config.toml
norm = "layernorm"
eps = 1e-06
lr_schedule = "wsd"
Rows from block 3 of a small image classifier, named by matrix and row number. Rows with one number belong to one neuron. Each number is 500 + 25 x the weight over its row's rms, rounded and kept within 0 to 999. All counts start at 0. Numbers have three digits each.
Before each neuron's rows are labels from the 100 images, of 14976, where the neuron reaches its largest size: "responds to" is what is common among them. Only what is clearly more common there than usual is listed. The data: flat shapes of many kinds, plain or patterned, on busy backdrops.
# gate: MLP gate (model.blocks.3.mlp.gate.weight, 208x80), inputs 0-79
# fc1: MLP up (model.blocks.3.mlp.fc1.weight, 208x80), inputs 0-79
# fc2: MLP down (model.blocks.3.mlp.fc2.weight, 80x208, transposed), outputs 0-79

responds to: triangle; green shape; largest shape: triangle
gate.100:500488523501485555511531490482504533502503485495481487492488476525530528544488511500492448503507482512523489486527472487503487521508539542485524522492502485450488513504501480495452552516468550498477512573460526478474474507529499472536514522
fc1.100:454533537501515467510481487489480487497555447487511488514475469469477509488478536528555502479455494504508522499489487499481479506483510486499529479530528539451488500498484480493517454541499487501457483520480568489486520526503499522494484529
fc2.100:526514508531482496555508492491497534507500448491503480488516531491490513487480499503514491517506445537500532511510535460528512507541505462505472491502524552493482496514492525483511496521475493483481506481570498521540560526490492514567524498

responds to: yellow shape; hexagon; largest shape: hexagon; its colour: yellow
gate.95:508534517504478480498487492498515436517536517510515516490532519500528551527476465468455494499517515476484487530494544517538513511491525480492497492519537508465498573539521508490471513491529490536557507473512510507498516501533511533538512510
fc1.95:481508551463474489558519484486545486501509467469468499492515541505483495503494500460537485514509525524459497492467526518504476477485476491465487496471528494479480528522519531463502508463493502514510501467540519531486530490554447475486528518
fc2.95:507471520479478482507573501499483507494512509521518524504505512545508496480552530483527479500519494512525548512492496524537503511497468509493537494471432493521490463476497491499553521512529514557529489481485490551501499489506522550519507520

responds to: green shape; its colour: green
gate.79:484546511481505507520467503511493460478502490495518505526488486484487503445473502488487497491511530499569490496467495504528485492506471459537496545469468506483462490530496492529512487503462471550550551489471491535460535513477520513496485526
fc1.79:485479483480487505510478486477489498516501501473513503567524524516482496494459510540513502509478548491515508509516479486460490506523539482466546501508399546492502495512490526516474513514497467518508492483548497514480532537495486510537480523
fc2.79:494516517538476481473512522469492486506474512510493476472521469512515476484513501504491500502537506573503524484500518474479509527565471486527484508471491506468507494450533510489468480492490459467523504522491500482522492518483500445524459430

responds to: pentagon; largest shape: pentagon; largest shape: hexagon
gate.64:494507518490526492518478454509496480509501504536526449514460508493491552506526474521479490515517539449481524485493487498490516488536497475489507498488545506433505534490531496467467511484497501515493523516422525508483484495553520510535522506
fc1.64:551493470504534494488496541518517494505516498471508481527511488479505509542522499532523501542532507502481485504502487482496522509499476454485469481539489517558492434496506492497544513477480517509506485469456460460474462477514567488494490497
fc2.64:483492469428524527480426455537525478506530492514498495528526492458484516508477476494535499506559469474505481529466450505498502490493491524539518482503500489464509501500511479505505533537537481483483488515506486484491498512514510473462507529

responds to: triangle; its colour: purple; largest shape: triangle
gate.205:520498490448467523541485453512492479494509522514470497485492527517506471491513520464534524524479483523435490543520527520489440533515503469543514506498490498501537497523474494480504501516481484515502545496490571483492492458512475512515514481
fc1.205:532527544522551487474508469471516511498501485542495497528513480528507521508477493493474471443505478489511507542427525498470497477520530507496531497504501521499478457495539493471505472461500471461485441478488475481499515516486532473496507498
fc2.205:517462525491452496471566506514496459479496495503479500516552495541493457502524555519492512471470528517515522479535519509491532510509476520501493491549509484499450471483521492529516472495465507521506523508465539505494491485525485505464530470

responds to: pentagon; largest shape: pentagon; hexagon; largest shape: hexagon
gate.67:516488521517509485457511507466510487468500517530542518485455482502514482492514558498479498477509508451500551504481515482491539472481513510538481542511470521478478521515557482479549484491489522534524491511477522496524518468521475502527457538
fc1.67:465509489532504453504518454515473497469534502484486470504545546515541486514481552484487504485489492512501519471507501510484491519445474476497469552472480510501489549521497500471529487516548513468506481498486463521479495507497496566482507487
fc2.67:454534495430501526521496531536465489502511533516528492512528502522478512496482481518527492468563536512533499506474457479477471522507531507544492481492511481460531493531523508507493529486496495494506498505486466427462474507492505513497502507

responds to: teal shape; its colour: teal
gate.152:526504449527525517467498493482501509516467487494506459504501469478542491480471480510483485512508524526512517552476510503486480476454490515496526541525481460464473534486478495470501514535480486478504499488488512564516492501419541521489502512
fc1.152:512481518511564543483565458517498497467518501490474481520514459490489558503544496526521515496517514477514507505489509510503453485485501518489491496500492492473504505451568474522501461497517495489468508527507522479501490476500484434488483485
fc2.152:478541558512525506485502526516480488460503514552504509498532482535473484518543527544497493506498488462503526529480498556490457472480508492485506506521502527507535467496524520467495549533476517540515463518492496510489529464505492518504492548

responds to: green shape; its colour: green
gate.12:465539522526483502503499510529501474503539466525508466516482489506513545507496541455462504499546485498473456492536513504496530468479497458488536498483519539456487498457516473499489520478508481557511493487507520452489532530495488524536512498
fc1.12:543505512518475497496489465468522480465448488507468475493476471461487480443555492500452533494497519479524532514467462486475491500543540499489491481543505457494480516472493497479526498491480486501538480498523494508487517519526524507473533533
fc2.12:495480533514465469505532519540486487481545523494482509507527472545486510472492495493496495504488546535538504490482531508497461521520448514516467533486513495482497490464524518475497461510518503514515452472503491532510442530510537459532489539

responds to: yellow shape; gear; ring
gate.101:462496492490489486529515514497495500468487476494460433511487465527464503495503505480494492459515459530531481509533490515526563475480542538475505500515511538509504510497455473525508492529504444522522530464458485476481508522496509520535501506
fc1.101:537480481500504511482485470499485534485489508525485472497481524478500513552450508513476508529501484501477485515505519508496504517537527524494523456463522465472471557478574520489474521496529547498499498479539499517491481533493481516445534510
fc2.101:466505496520504497529490517494471550471496541495466540485549499552494502469548478506502503507481512522510470450448556526519522479510528476498463510453520520467517491497514525529505500465532465506511525512520527469497498524486517518493495497

responds to: cross; largest shape: cross
gate.151:506502512541477501542477487477507500482544534505503511491506501468530485480494505522536513475462511515494512487489526500471535486555514513497504505525470438530548464481471479493512492518506502530520460445518506490504480449489528504440494532
fc1.151:529527530485515529508492534541460493502492554485499483518498484467509539429539490491526501516550492493485482525508499486558519495470475494460512475506482523532493460546485528491484507515501516499528492522535494467502497475479526490468466490
fc2.151:512479506496508512507549440505544475489541505511527484482500447464458441529525511472487532495527510535498496463489496512504503481500471505488474502480519521532511481446456484493521485477505501528489548502477503505474544537486475491484491480

responds to: purple shape
gate.24:520473498492538515534474535548545481530488481504474525500491480487478501502471510509526437510494525441491533517499556469493471515472480496535459506505516480493502504488491515469508480506452473475497501487506540488503558526507503545498501485
fc1.24:458499523477513491525486463505490508481509483483548532473497457511495447487496536483470519519562489537456522490537488530484520535510500509482515545473477505559515506537509472502493503509519530479482503497502543492481475509530481490543470497
fc2.24:449527501469467550511502546486535533483509490491497513478495496489545502473488499490486466542476472536439531541490515500538503517501508434508491506483474489513502502487512499494491533500495469486525488462473491503475461509487541494476462531

responds to: teal shape
gate.25:528534465509511471520484514529499465523523487494470507537536534472488511508499521501530476572488452526451530500540516472519511510490448496474523536492494497504504569503512491504481479526513518498462549499481513482477480516478490508490499502
fc1.25:522491496513498461491486507465476468510437454523484518549505492465531500490485511527525472484494463558527508495489493515522478517527460508472533501510527532485485522446474475504524507516508469513471507471472460534497526532492476532499521493
fc2.25:504512466479492479489546478519532518542472533448482497557470515495510478502496507502477527463526546514494448494504502488483480507506515482517469538539531494489443488516507449528497452505512524479512475462495490473504505505499468534516506511

responds to: cross; largest shape: cross
gate.133:561480511537454507474500511494464523511488501486488458486470509496510513530527490486490525516483529543486483477514502490515504493514479508549515445488470471516467493494515545504502487496493463522494533468534451479571499511506456477518491502
fc1.133:532483470476531507487508464545478511487482508515490473498513529520504484510525489530535494533562497480478515529521495471508537517486500526466469497494504507507529507440509500506503487476566499446501459485543503500520495474496552485538487527
fc2.133:523510510478422474472472530505469490525463507534501470485549469487511490515475521535510532511501503504537530523522496482475500472498519472485490470487475499485524477461523530522504509481483494451506514547469508486511550477507509485474448494

responds to: triangle
gate.113:547450522509516514466534474488518502500528472483520488563522553462510499517461512504471563490492499508534514514494470463502473489496493520456474476500467488509496481557526479471510473508538508504481489462512492510464512490500521515517490509
fc1.113:489494519514506456500471548452514463489505469475466487520519518500512537531506501470465503490481497528510538515507495489485497487495512536500447543448486523448491506503524460494487468502526521527522544479511480503553520526463474505494484477
fc2.113:501524519493460492502572481514455536530480475503498468545523547503524532498480486497469486480513491493521491459487488439464477510521508482483483494511461496481486462466493500472484499483494465479493472500466491557513537489488500533526492493

responds to: yellow shape; its colour: yellow; circle; largest shape: circle
gate.102:540499482518402499491499533489562549500517487494507505506475476525464459501495512516491518480539451491493497484480522519501495509505482544515492492473530518492467510516476541457522485489484475502497489487488534513526527522497479471527476492
fc1.102:494500477480484556529510510488511539482480504503532531487488547509518537533525487534499499529468483523481462501476497483535494514487455537470468489491521543506476492495513511478524515449486486463489535477469541466521520456496522473523520475
fc2.102:539472496512531482500526504513513540484524534531490508474488509524474469459461484465486491531481478561513530459472542490496510487521506519504481461504551468543487488531537520517498490498498479503477519540480540502527476474465489492524475494

responds to: teal shape; its colour: teal
gate.32:518485479513486515479494493496525523502514525533548495477484502456537554479495499487452468524496519554495484530512501475524472501534532484532517470435503510503492531512513475507529464521522472477502495534512538494520453492539518503542507503
fc1.32:506496526503479509466460446525496533543523477503570542515528529486506483511494513525521458500470483490493474469542481489486510524503485473526479501511473532461515507531505474526505483521501533498513532558481477499509542487521467519501517528
fc2.32:476501495520506535538477506505482543471490494483503535472468493491471510536476498527501505508495436537516501530485478477497464485499521521477527502496522448524514476528456446506505547496465516453434524480484511516465514493498491516507503506

responds to: red shape; its colour: red; circle; largest shape: circle
gate.82:469501499471498505472514515474505498545497521459519507447472461512481481494465509446503514520513533465463460497554475521520517502535487461485508516476518510462463489496459500496523480474527456487539536484488535502482510525511503515499478531
fc1.82:507490462519509508475546500477495518524492450534503519511528512482462473467504538503490514525477561447488515502485529475444473503539539475506504501508490505446526538521483534520539487494475534444491505523505495515504512499502507509512490510
fc2.82:503497491483524453472434513482481446504518468499506481486512492481486486518507486509564508512493501521500480503501512501492518483557491543501484482483507474472493501557462518526502498530503466468504470459513495489523446491476454465515534503

responds to: green shape; its colour: green; pentagon; its colour: yellow
gate.106:482499514525542487512458532478522488495445496539507540492510476472516514507489522452463451516512461521544471476478500527488463533496483501490526474504536492482463498476515530484493499542509513503516505501497483503508551463528464493497472455
fc1.106:502484532500510529480488495509481482496486508515472505497498502486496580472526495444537454492539516462524495485498497522483527497511479524518519490486494497502507516534540523538451467481523496548493540483487486537509483552535497482514453519
fc2.106:521494478519507520521483472499486488507489517546475526467464490449488489503497548478494470527482528524476466480517446478533484513521494484512525533518550517513537495488523458450498508496435536473500510466490505511476510515476499521544494502

responds to: red shape; count: one; its colour: red; its colour: orange
gate.193:527483513483511519495516474469461526492496462512475472477528471497459500488477529518486518480493477501530507479550475478476484473512516538468472478431446499460501481472466511468521494501486527455482517498509462470540493531525477502504504511
fc1.193:468452518496477467528482528522501509480510491508457503501510462435516529508543506526496533505491543493453478467541510512530498467510511497520520494541546488530502483456469503486518525457458499530511479488494471514509533527495488484507481514
fc2.193:548491445507498527484501528463544494448472485538507474474499492480502512541503498469516498548441474482480538467536497503524492489464492493529533521491504457495511520509508510511510504522460518474506505468464498475486481488537493504485513454

responds to: teal shape; its colour: teal
gate.2:519456470459493442492503493483535450499482525527551506490509505501507519487521488449452478520520513520527496504501496509506541487528491464538516520521484478488469489491514469489528481500508547509526536470478471462457513531491518510522486531
fc1.2:485522478520510525487492473504474520491519464467537474520534476502483504557522535528513479514490475495514529440524489540524438492481499496515461530490467532493495482515479463502534489518550485485503493535471477476516479475526492534526492516
fc2.2:457511492496478526506486519553506486507480509463543514499556534521475558517496446524487543438527537480499495523478520478509523508463515492493484526500500505494524481505472514511499532449500511476512543518473465510501501495512517479500505539

responds to: green shape; its colour: green
gate.140:495561487461519490483537502516508513464487465452495492497460472511534564495482485460496483525482514487488471478488516516476526526567497485504533522502507472504512530500501542497497500474473474500483532445509507503527537533478491473501495491
fc1.140:487506573494513478525451485512515483533489503485472488505488466504510487494515497496522507543490475531509500525542524474520463495481538514471539457531479505495469513492444539488471483544514523544548534497471504472506508517512509499521495520
fc2.140:477536529483533496521494525497500514496517511474477493516529479536481537483534520493475501501522490494510517493497497488487448494460522498528527515460535481497550536517511455469504490446524491495466519514457458444501508498473483516442515519

responds to: purple shape; its colour: purple
gate.44:459527497507479478536487475483522483513502500481505473465505561504535469489503499472534495500510516554494482474521475497531495517503445529512456486496443496519526504497543501460524495518457513512461465498478500501512518498512487510446541520
fc1.44:523492516487460479521517496485518517519514493509494495455514485503475474467475529429513489511533522518513529490541532487511522545501467544489509542480477493470548525453482496512530510533483518528456530478467507502495467491485475537483485509
fc2.44:533471488518488521533477512526528476548492493454477536434468534476470498462498489481489480493508539526520471469509499491496487484508525508568485540510536520505520508503465535510503478486490503491491472473497465504479450510479474499494463498